{
  "model": "spectrogram enhancement model",
  "dataset": "single English nouns, adjectives and verbs, spoken by a formant synthesiser in many voices",
  "train_examples": 78125,
  "gain_aug_db": 10,
  "input": "log_mel",
  "norm": "instancenorm",
  "pixel_unshuffle": 2,
  "block": "basic",
  "upsampling": "transposed_conv",
  "residual_init": "none",
  "optimizer": "muon",
  "lr": 0.0056,
  "batch_size": 64,
  "lr_schedule": "wsd",
  "decay_fraction": 0.3
}
Rows from block 7, named by matrix and row number. Rows with one number belong to one channel. Each number is 50 + 10 x the weight over its row's rms, rounded and kept within 0 to 99. All counts start at 0. After the name is the row's rms in percent of the matrix's.
# convs0: first 3x3 conv (model.mid.0.convs.0.weight, 192x192x3x3), inputs 180-191, a 3x3 kernel for each
# convs1: second 3x3 conv (model.mid.0.convs.1.weight, 192x192x3x3, transposed), outputs 180-191, a 3x3 kernel for each
convs0.163 098:53 56 43 43 43 42 53 54 58 44 46 50 52 65 55 51 53 45 51 62 52 53 66 46 72 38 46 56 49 68 39 68 75 40 50 56 53 55 54 55 34 58 65 53 52 56 54 75 53 60 29 38 49 68 48 48 35 32 52 45 41 39 48 54 24 62 43 45 39 44 52 27 51 61 52 51 58 56 34 38 44 36 61 58 45 45 54 49 50 59 39 42 46 68 58 62 69 43 71 58 32 33 50 61 52 44 57 48
convs0.164 101:40 70 31 62 37 38 51 47 60 67 47 54 58 71 49 48 50 43 21 69 43 42 50 51 57 60 31 50 53 49 52 62 38 46 50 46 31 54 38 44 42 55 67 60 43 52 53 38 57 38 36 66 53 60 49 52 60 41 46 45 52 52 36 39 51 62 50 73 37 52 54 66 49 42 53 29 41 54 49 62 45 50 52 45 47 61 56 56 52 52 35 55 54 52 57 65 39 57 56 52 42 44 54 58 57 51 58 47
convs0.165 099:61 46 60 44 45 41 51 57 66 69 60 40 55 50 67 44 49 37 38 53 58 48 42 54 68 63 33 40 31 53 54 52 42 40 67 47 50 75 45 39 50 51 48 55 61 52 53 52 47 49 46 33 66 49 49 57 62 50 52 58 44 42 51 54 78 74 46 44 60 46 46 41 43 63 61 64 36 43 41 34 60 36 42 40 54 43 49 65 51 60 50 58 42 51 50 48 44 51 43 43 45 51 61 43 69 72 56 41
convs0.166 099:49 51 51 38 61 32 43 50 66 49 49 39 36 67 64 40 44 61 59 51 44 53 44 59 66 43 63 55 58 68 60 56 51 54 51 48 65 45 45 58 39 41 40 52 33 39 34 44 53 53 54 65 52 48 51 63 48 40 48 51 55 50 57 52 49 45 50 46 49 40 52 71 61 51 40 43 44 59 33 73 40 43 37 43 75 74 65 62 55 37 47 50 47 38 48 49 51 49 65 57 47 59 46 44 47 49 49 48
convs0.167 101:61 72 55 39 44 42 58 38 46 38 41 61 30 52 34 55 42 61 61 60 42 57 54 43 56 47 49 51 63 48 55 42 63 66 47 60 66 46 34 28 45 38 47 41 60 34 51 42 47 56 46 52 41 48 53 45 60 48 43 41 75 27 45 46 37 49 41 44 45 55 45 33 72 65 61 48 61 47 37 57 33 50 65 36 59 60 43 55 60 44 48 57 44 49 40 36 39 42 67 40 40 34 58 58 32 47 54 52
convs0.168 100:41 35 54 62 49 55 55 57 53 54 49 31 55 52 60 58 44 46 57 36 58 43 54 43 45 57 55 51 70 38 55 45 47 46 52 43 54 37 39 35 49 54 67 56 29 55 61 38 36 56 46 54 52 54 58 58 60 53 61 50 54 58 40 43 40 41 40 48 53 24 47 61 44 45 53 38 57 47 67 44 42 56 55 54 65 64 42 54 39 51 48 61 57 51 33 70 57 68 55 43 50 74 46 26 48 43 49 61
convs0.169 099:37 64 43 45 69 56 48 53 68 63 53 48 33 48 45 34 52 56 58 60 47 42 53 50 63 44 58 55 47 46 55 35 51 55 55 43 50 60 45 45 51 44 36 41 42 41 54 38 53 48 43 52 52 50 53 65 63 62 50 67 54 50 53 60 59 35 48 48 54 51 27 39 53 24 55 49 39 36 44 64 44 67 42 41 55 44 58 58 62 51 51 54 68 34 44 52 50 49 26 60 34 52 62 48 33 60 54 42
convs0.170 099:42 33 49 47 71 64 53 63 57 52 51 32 60 38 53 55 52 54 57 30 38 32 60 54 58 53 44 46 68 43 39 46 45 50 57 51 69 40 46 49 45 42 70 47 44 43 57 39 39 66 38 66 49 54 53 57 49 26 51 50 66 49 53 45 59 57 59 36 48 50 44 53 45 39 63 39 36 41 56 57 51 37 45 52 57 44 62 60 65 54 51 57 47 47 63 43 54 39 74 31 53 50 62 48 53 37 50 34
convs0.171 100:53 56 61 59 63 42 37 54 63 40 47 42 55 44 53 48 50 36 54 63 46 42 38 36 60 43 52 51 41 63 49 56 59 46 57 58 58 67 64 33 51 57 46 44 49 49 42 59 56 65 60 47 26 28 49 30 42 38 70 60 65 33 37 43 53 60 56 56 57 47 34 65 27 62 67 49 42 43 44 36 55 54 58 39 41 50 58 35 67 70 45 46 35 68 66 54 60 53 51 55 50 35 49 57 49 55 47 63
convs0.172 102:49 57 32 63 52 53 37 42 50 60 47 45 47 51 51 50 74 39 67 34 42 52 51 61 34 54 53 40 57 53 35 43 40 56 66 47 49 44 64 45 50 44 51 41 38 55 54 71 42 45 52 42 51 53 44 46 36 52 44 53 57 49 72 36 51 65 56 62 45 42 54 44 55 56 36 59 32 60 70 48 48 54 57 43 47 60 45 65 55 30 39 52 43 60 48 61 48 48 54 68 32 45 47 42 34 58 49 51
convs0.173 100:54 35 35 63 55 57 32 56 43 58 51 45 33 48 43 52 45 60 64 47 37 43 61 62 52 53 49 32 49 62 49 47 46 50 59 45 40 49 45 37 44 61 38 45 64 53 52 44 61 60 55 61 56 68 43 52 45 66 57 58 39 49 44 68 57 63 55 60 49 56 54 60 73 35 49 47 61 48 54 43 57 33 53 56 33 42 62 54 72 51 43 40 40 55 45 41 55 47 52 55 45 41 41 60 55 63 32 60
convs0.174 100:61 37 49 58 44 46 56 43 38 64 42 49 64 57 60 48 61 44 56 58 50 51 46 23 42 72 41 60 70 56 47 48 53 41 44 60 45 52 56 29 59 61 60 40 32 46 41 38 67 29 62 45 43 60 67 57 58 43 39 43 61 40 53 37 40 50 68 60 55 54 52 54 45 69 61 61 40 40 58 47 46 47 45 41 46 32 39 54 55 56 46 42 44 48 50 70 40 26 49 30 67 73 42 48 50 51 55 55
convs0.175 098:38 65 60 44 51 45 67 36 43 38 42 41 31 48 61 45 48 66 63 62 60 61 51 38 38 47 45 51 47 47 72 37 37 50 39 54 52 53 65 47 44 52 53 50 39 46 47 63 56 44 42 54 50 53 55 62 33 46 58 54 34 51 42 37 54 58 60 40 51 51 60 48 49 56 54 47 45 69 59 51 53 58 28 35 35 54 34 48 37 59 49 52 51 43 41 56 31 46 63 37 58 65 50 53 39 49 45 76
convs0.176 098:56 42 50 64 34 30 51 51 47 58 49 63 68 53 56 60 52 46 32 51 59 66 57 54 45 57 46 54 51 44 30 46 41 50 40 35 44 53 47 65 33 58 46 47 41 52 60 46 42 50 51 48 49 45 43 42 64 58 42 33 43 60 48 42 45 57 66 42 44 52 51 61 58 40 61 55 46 55 56 44 43 52 32 45 54 59 57 48 47 44 53 57 51 49 48 52 58 55 54 38 57 43 42 65 61 62 60 43
convs0.177 098:42 35 44 49 43 54 57 69 51 41 50 44 38 53 48 50 46 48 52 42 62 53 59 70 43 44 48 47 31 48 39 46 39 57 45 44 46 52 40 54 72 43 62 61 54 40 52 37 25 36 22 45 52 57 46 44 62 51 44 33 61 51 42 57 46 43 45 54 47 54 72 41 56 58 49 64 35 52 40 42 75 48 47 57 23 64 40 41 48 36 42 46 44 47 43 69 51 46 51 42 56 59 46 54 48 49 52 41
convs1.163 101:57 46 50 39 54 51 43 49 60 66 57 64 54 28 63 52 56 60 51 44 44 58 58 59 46 49 57 47 58 49 39 54 63 62 62 48 58 46 53 50 73 57 44 27 50 56 49 45 56 48 54 38 51 50 63 56 54 47 46 48 48 41 61 49 60 47 40 50 45 53 33 60 49 52 71 55 42 48 48 44 49 60 36 58 53 43 55 50 63 46 58 46 54 56 35 39 45 53 61 49 59 36 51 57 49 57 36 48
convs1.164 099:50 69 48 21 54 43 42 62 44 34 55 60 52 52 62 47 52 46 47 43 40 51 32 56 63 46 41 67 70 73 72 56 58 43 66 53 40 52 38 47 49 38 49 44 56 57 42 46 35 68 63 40 61 55 50 65 32 49 47 40 63 52 53 44 50 56 69 63 35 63 54 46 53 30 46 48 39 52 62 46 48 52 48 37 43 52 50 45 44 51 34 56 59 42 51 54 56 42 49 29 54 49 53 53 46 57 56 66
convs1.165 102:64 76 56 67 70 54 61 67 44 44 36 57 59 49 60 56 44 45 56 59 55 38 37 69 64 44 44 54 18 57 56 46 83 71 52 38 60 47 56 26 56 47 46 44 55 61 56 54 49 29 59 54 39 45 51 53 56 53 66 60 62 35 38 29 41 45 55 51 41 44 55 52 27 53 39 50 53 49 58 61 44 70 35 51 49 56 77 62 39 51 53 39 49 56 34 36 58 46 47 57 41 40 55 53 38 62 51 40
convs1.166 098:57 44 39 77 55 48 55 53 52 53 54 35 59 33 57 39 49 54 43 39 46 35 44 51 54 39 60 50 60 53 64 51 36 42 43 58 59 46 44 42 53 49 64 51 47 64 28 51 56 41 56 65 48 66 51 58 43 80 51 49 60 37 46 46 54 42 39 48 49 67 66 41 46 62 43 46 40 35 51 39 46 55 66 47 46 45 55 42 65 53 37 53 51 53 38 60 60 37 60 55 51 47 43 40 61 33 57 57
convs1.167 098:54 46 40 50 44 61 57 36 53 52 46 51 54 42 64 51 67 39 38 45 38 37 37 76 48 44 61 50 54 51 37 45 54 47 59 71 62 55 35 68 38 55 48 60 57 46 44 45 46 55 46 42 56 45 47 34 48 45 54 53 45 37 52 31 54 53 48 48 39 44 51 52 46 48 56 40 50 62 64 29 42 53 54 68 57 36 62 55 30 62 59 51 51 38 48 59 53 60 43 38 63 70 36 62 44 55 26 61
convs1.168 098:36 68 61 55 61 39 54 54 41 49 43 66 47 48 56 50 64 56 47 41 49 32 57 46 58 54 69 50 40 53 48 58 48 36 57 41 46 43 46 64 56 42 54 38 61 42 51 53 69 47 42 39 45 63 45 46 46 48 42 55 45 48 57 36 51 41 41 55 57 35 63 60 53 60 48 68 63 52 63 37 28 58 55 66 62 43 44 41 34 42 34 45 44 63 36 54 57 53 57 62 54 52 64 60 66 45 38 45
convs1.169 100:53 36 60 47 34 49 64 36 50 46 43 34 60 51 52 48 60 52 35 61 49 41 42 62 52 72 64 50 42 58 54 47 44 60 51 45 58 48 56 54 48 48 59 40 41 51 50 50 44 51 48 54 42 44 53 44 47 63 43 67 54 53 43 47 36 35 44 57 62 46 53 45 49 36 59 62 56 53 48 69 39 60 56 51 52 38 42 52 52 44 40 46 55 49 38 41 55 77 54 57 48 38 50 64 52 55 53 54
convs1.170 098:57 41 48 41 46 35 51 58 60 23 40 57 55 36 32 48 52 47 40 56 47 59 44 35 52 64 78 52 38 53 54 58 57 51 55 45 34 65 39 49 56 67 54 53 46 60 75 47 67 58 45 43 55 56 60 56 49 48 70 63 41 53 48 52 50 54 54 36 37 45 52 55 43 53 46 55 47 58 72 50 52 42 43 44 40 54 51 55 40 48 57 51 60 43 64 43 54 50 56 49 54 55 37 44 38 46 38 42
convs1.171 101:52 42 59 46 35 50 49 62 45 43 57 53 34 50 57 63 38 67 57 48 38 72 39 36 51 54 52 47 42 49 67 48 63 52 44 58 41 47 63 51 60 44 55 61 61 56 52 35 51 45 49 57 39 44 58 30 51 38 49 41 30 49 47 65 48 48 55 49 56 58 33 51 43 53 40 54 58 51 51 58 43 44 54 52 57 52 35 57 45 57 60 59 56 59 43 59 61 63 38 32 58 30 54 49 52 46 60 55
convs1.172 101:44 71 57 57 43 36 33 53 65 64 59 51 40 34 54 55 68 58 67 43 35 48 42 55 48 47 45 57 50 57 46 72 35 64 50 51 52 73 43 57 46 60 58 42 52 55 54 58 65 55 57 49 43 38 56 63 57 44 44 75 50 52 34 37 67 65 54 55 58 47 56 57 27 45 38 37 44 39 50 45 34 47 43 52 30 50 55 47 53 68 44 50 61 56 43 51 47 52 50 57 55 58 51 66 41 51 58 42
convs1.173 100:51 54 44 57 39 68 50 59 55 62 45 41 61 62 62 48 26 45 47 48 57 44 39 36 38 50 43 55 56 33 50 62 46 46 48 48 40 59 47 60 37 41 46 48 49 47 69 54 50 49 49 50 45 47 40 62 48 43 54 30 59 53 62 49 53 52 45 60 45 56 52 47 31 47 45 41 62 53 65 52 33 47 55 69 36 59 49 55 38 52 52 48 50 47 52 54 43 44 33 33 62 35 52 43 48 48 52 53
convs1.174 097:50 37 47 30 57 58 47 58 49 35 73 56 67 56 59 48 54 64 47 40 55 62 49 66 56 35 55 39 34 52 41 42 42 51 43 51 60 51 42 49 41 44 32 54 54 49 55 41 48 69 41 59 33 31 21 34 51 35 41 38 52 64 40 40 61 56 63 66 55 50 52 35 54 30 50 47 30 53 65 64 62 52 67 47 36 67 40 60 44 38 45 69 64 46 35 32 52 34 40 37 45 44 53 46 42 51 50 48
convs1.175 099:42 28 55 62 54 57 48 48 59 52 49 59 58 69 41 57 51 48 72 40 58 43 55 52 51 55 62 52 44 47 27 71 53 58 67 46 41 50 37 40 52 55 63 46 31 50 57 48 60 50 52 51 43 45 47 40 33 50 52 64 66 57 62 81 40 36 53 48 48 49 32 53 74 68 58 44 38 47 40 50 48 49 41 62 53 39 48 44 36 69 47 44 41 48 59 52 58 44 32 66 46 48 41 35 56 54 55 55
convs1.176 102:60 54 34 43 58 38 60 39 46 40 53 59 52 68 63 43 46 59 42 44 29 57 38 46 51 39 48 55 47 56 57 51 47 32 56 48 56 61 67 46 46 46 70 52 63 61 51 70 39 27 47 59 64 50 58 55 58 67 49 40 40 47 65 63 41 63 46 57 71 40 53 54 41 40 66 41 47 49 58 54 56 43 57 64 59 54 60 46 64 34 42 57 45 50 50 61 58 60 38 41 46 50 24 57 45 52 55 38
convs1.177 100:62 45 28 48 40 58 67 51 44 50 36 50 46 45 40 48 56 62 56 53 54 49 35 47 62 53 45 61 58 53 40 51 46 70 55 55 51 39 53 41 32 43 37 50 37 31 50 46 63 70 51 57 60 43 49 66 42 53 49 49 61 44 42 47 49 43 47 44 44 42 40 36 56 56 38 57 50 33 55 45 34 55 43 65 50 46 57 46 47 62 50 49 62 58 43 22 54 52 59 40 41 42 63 52 59 48 47 44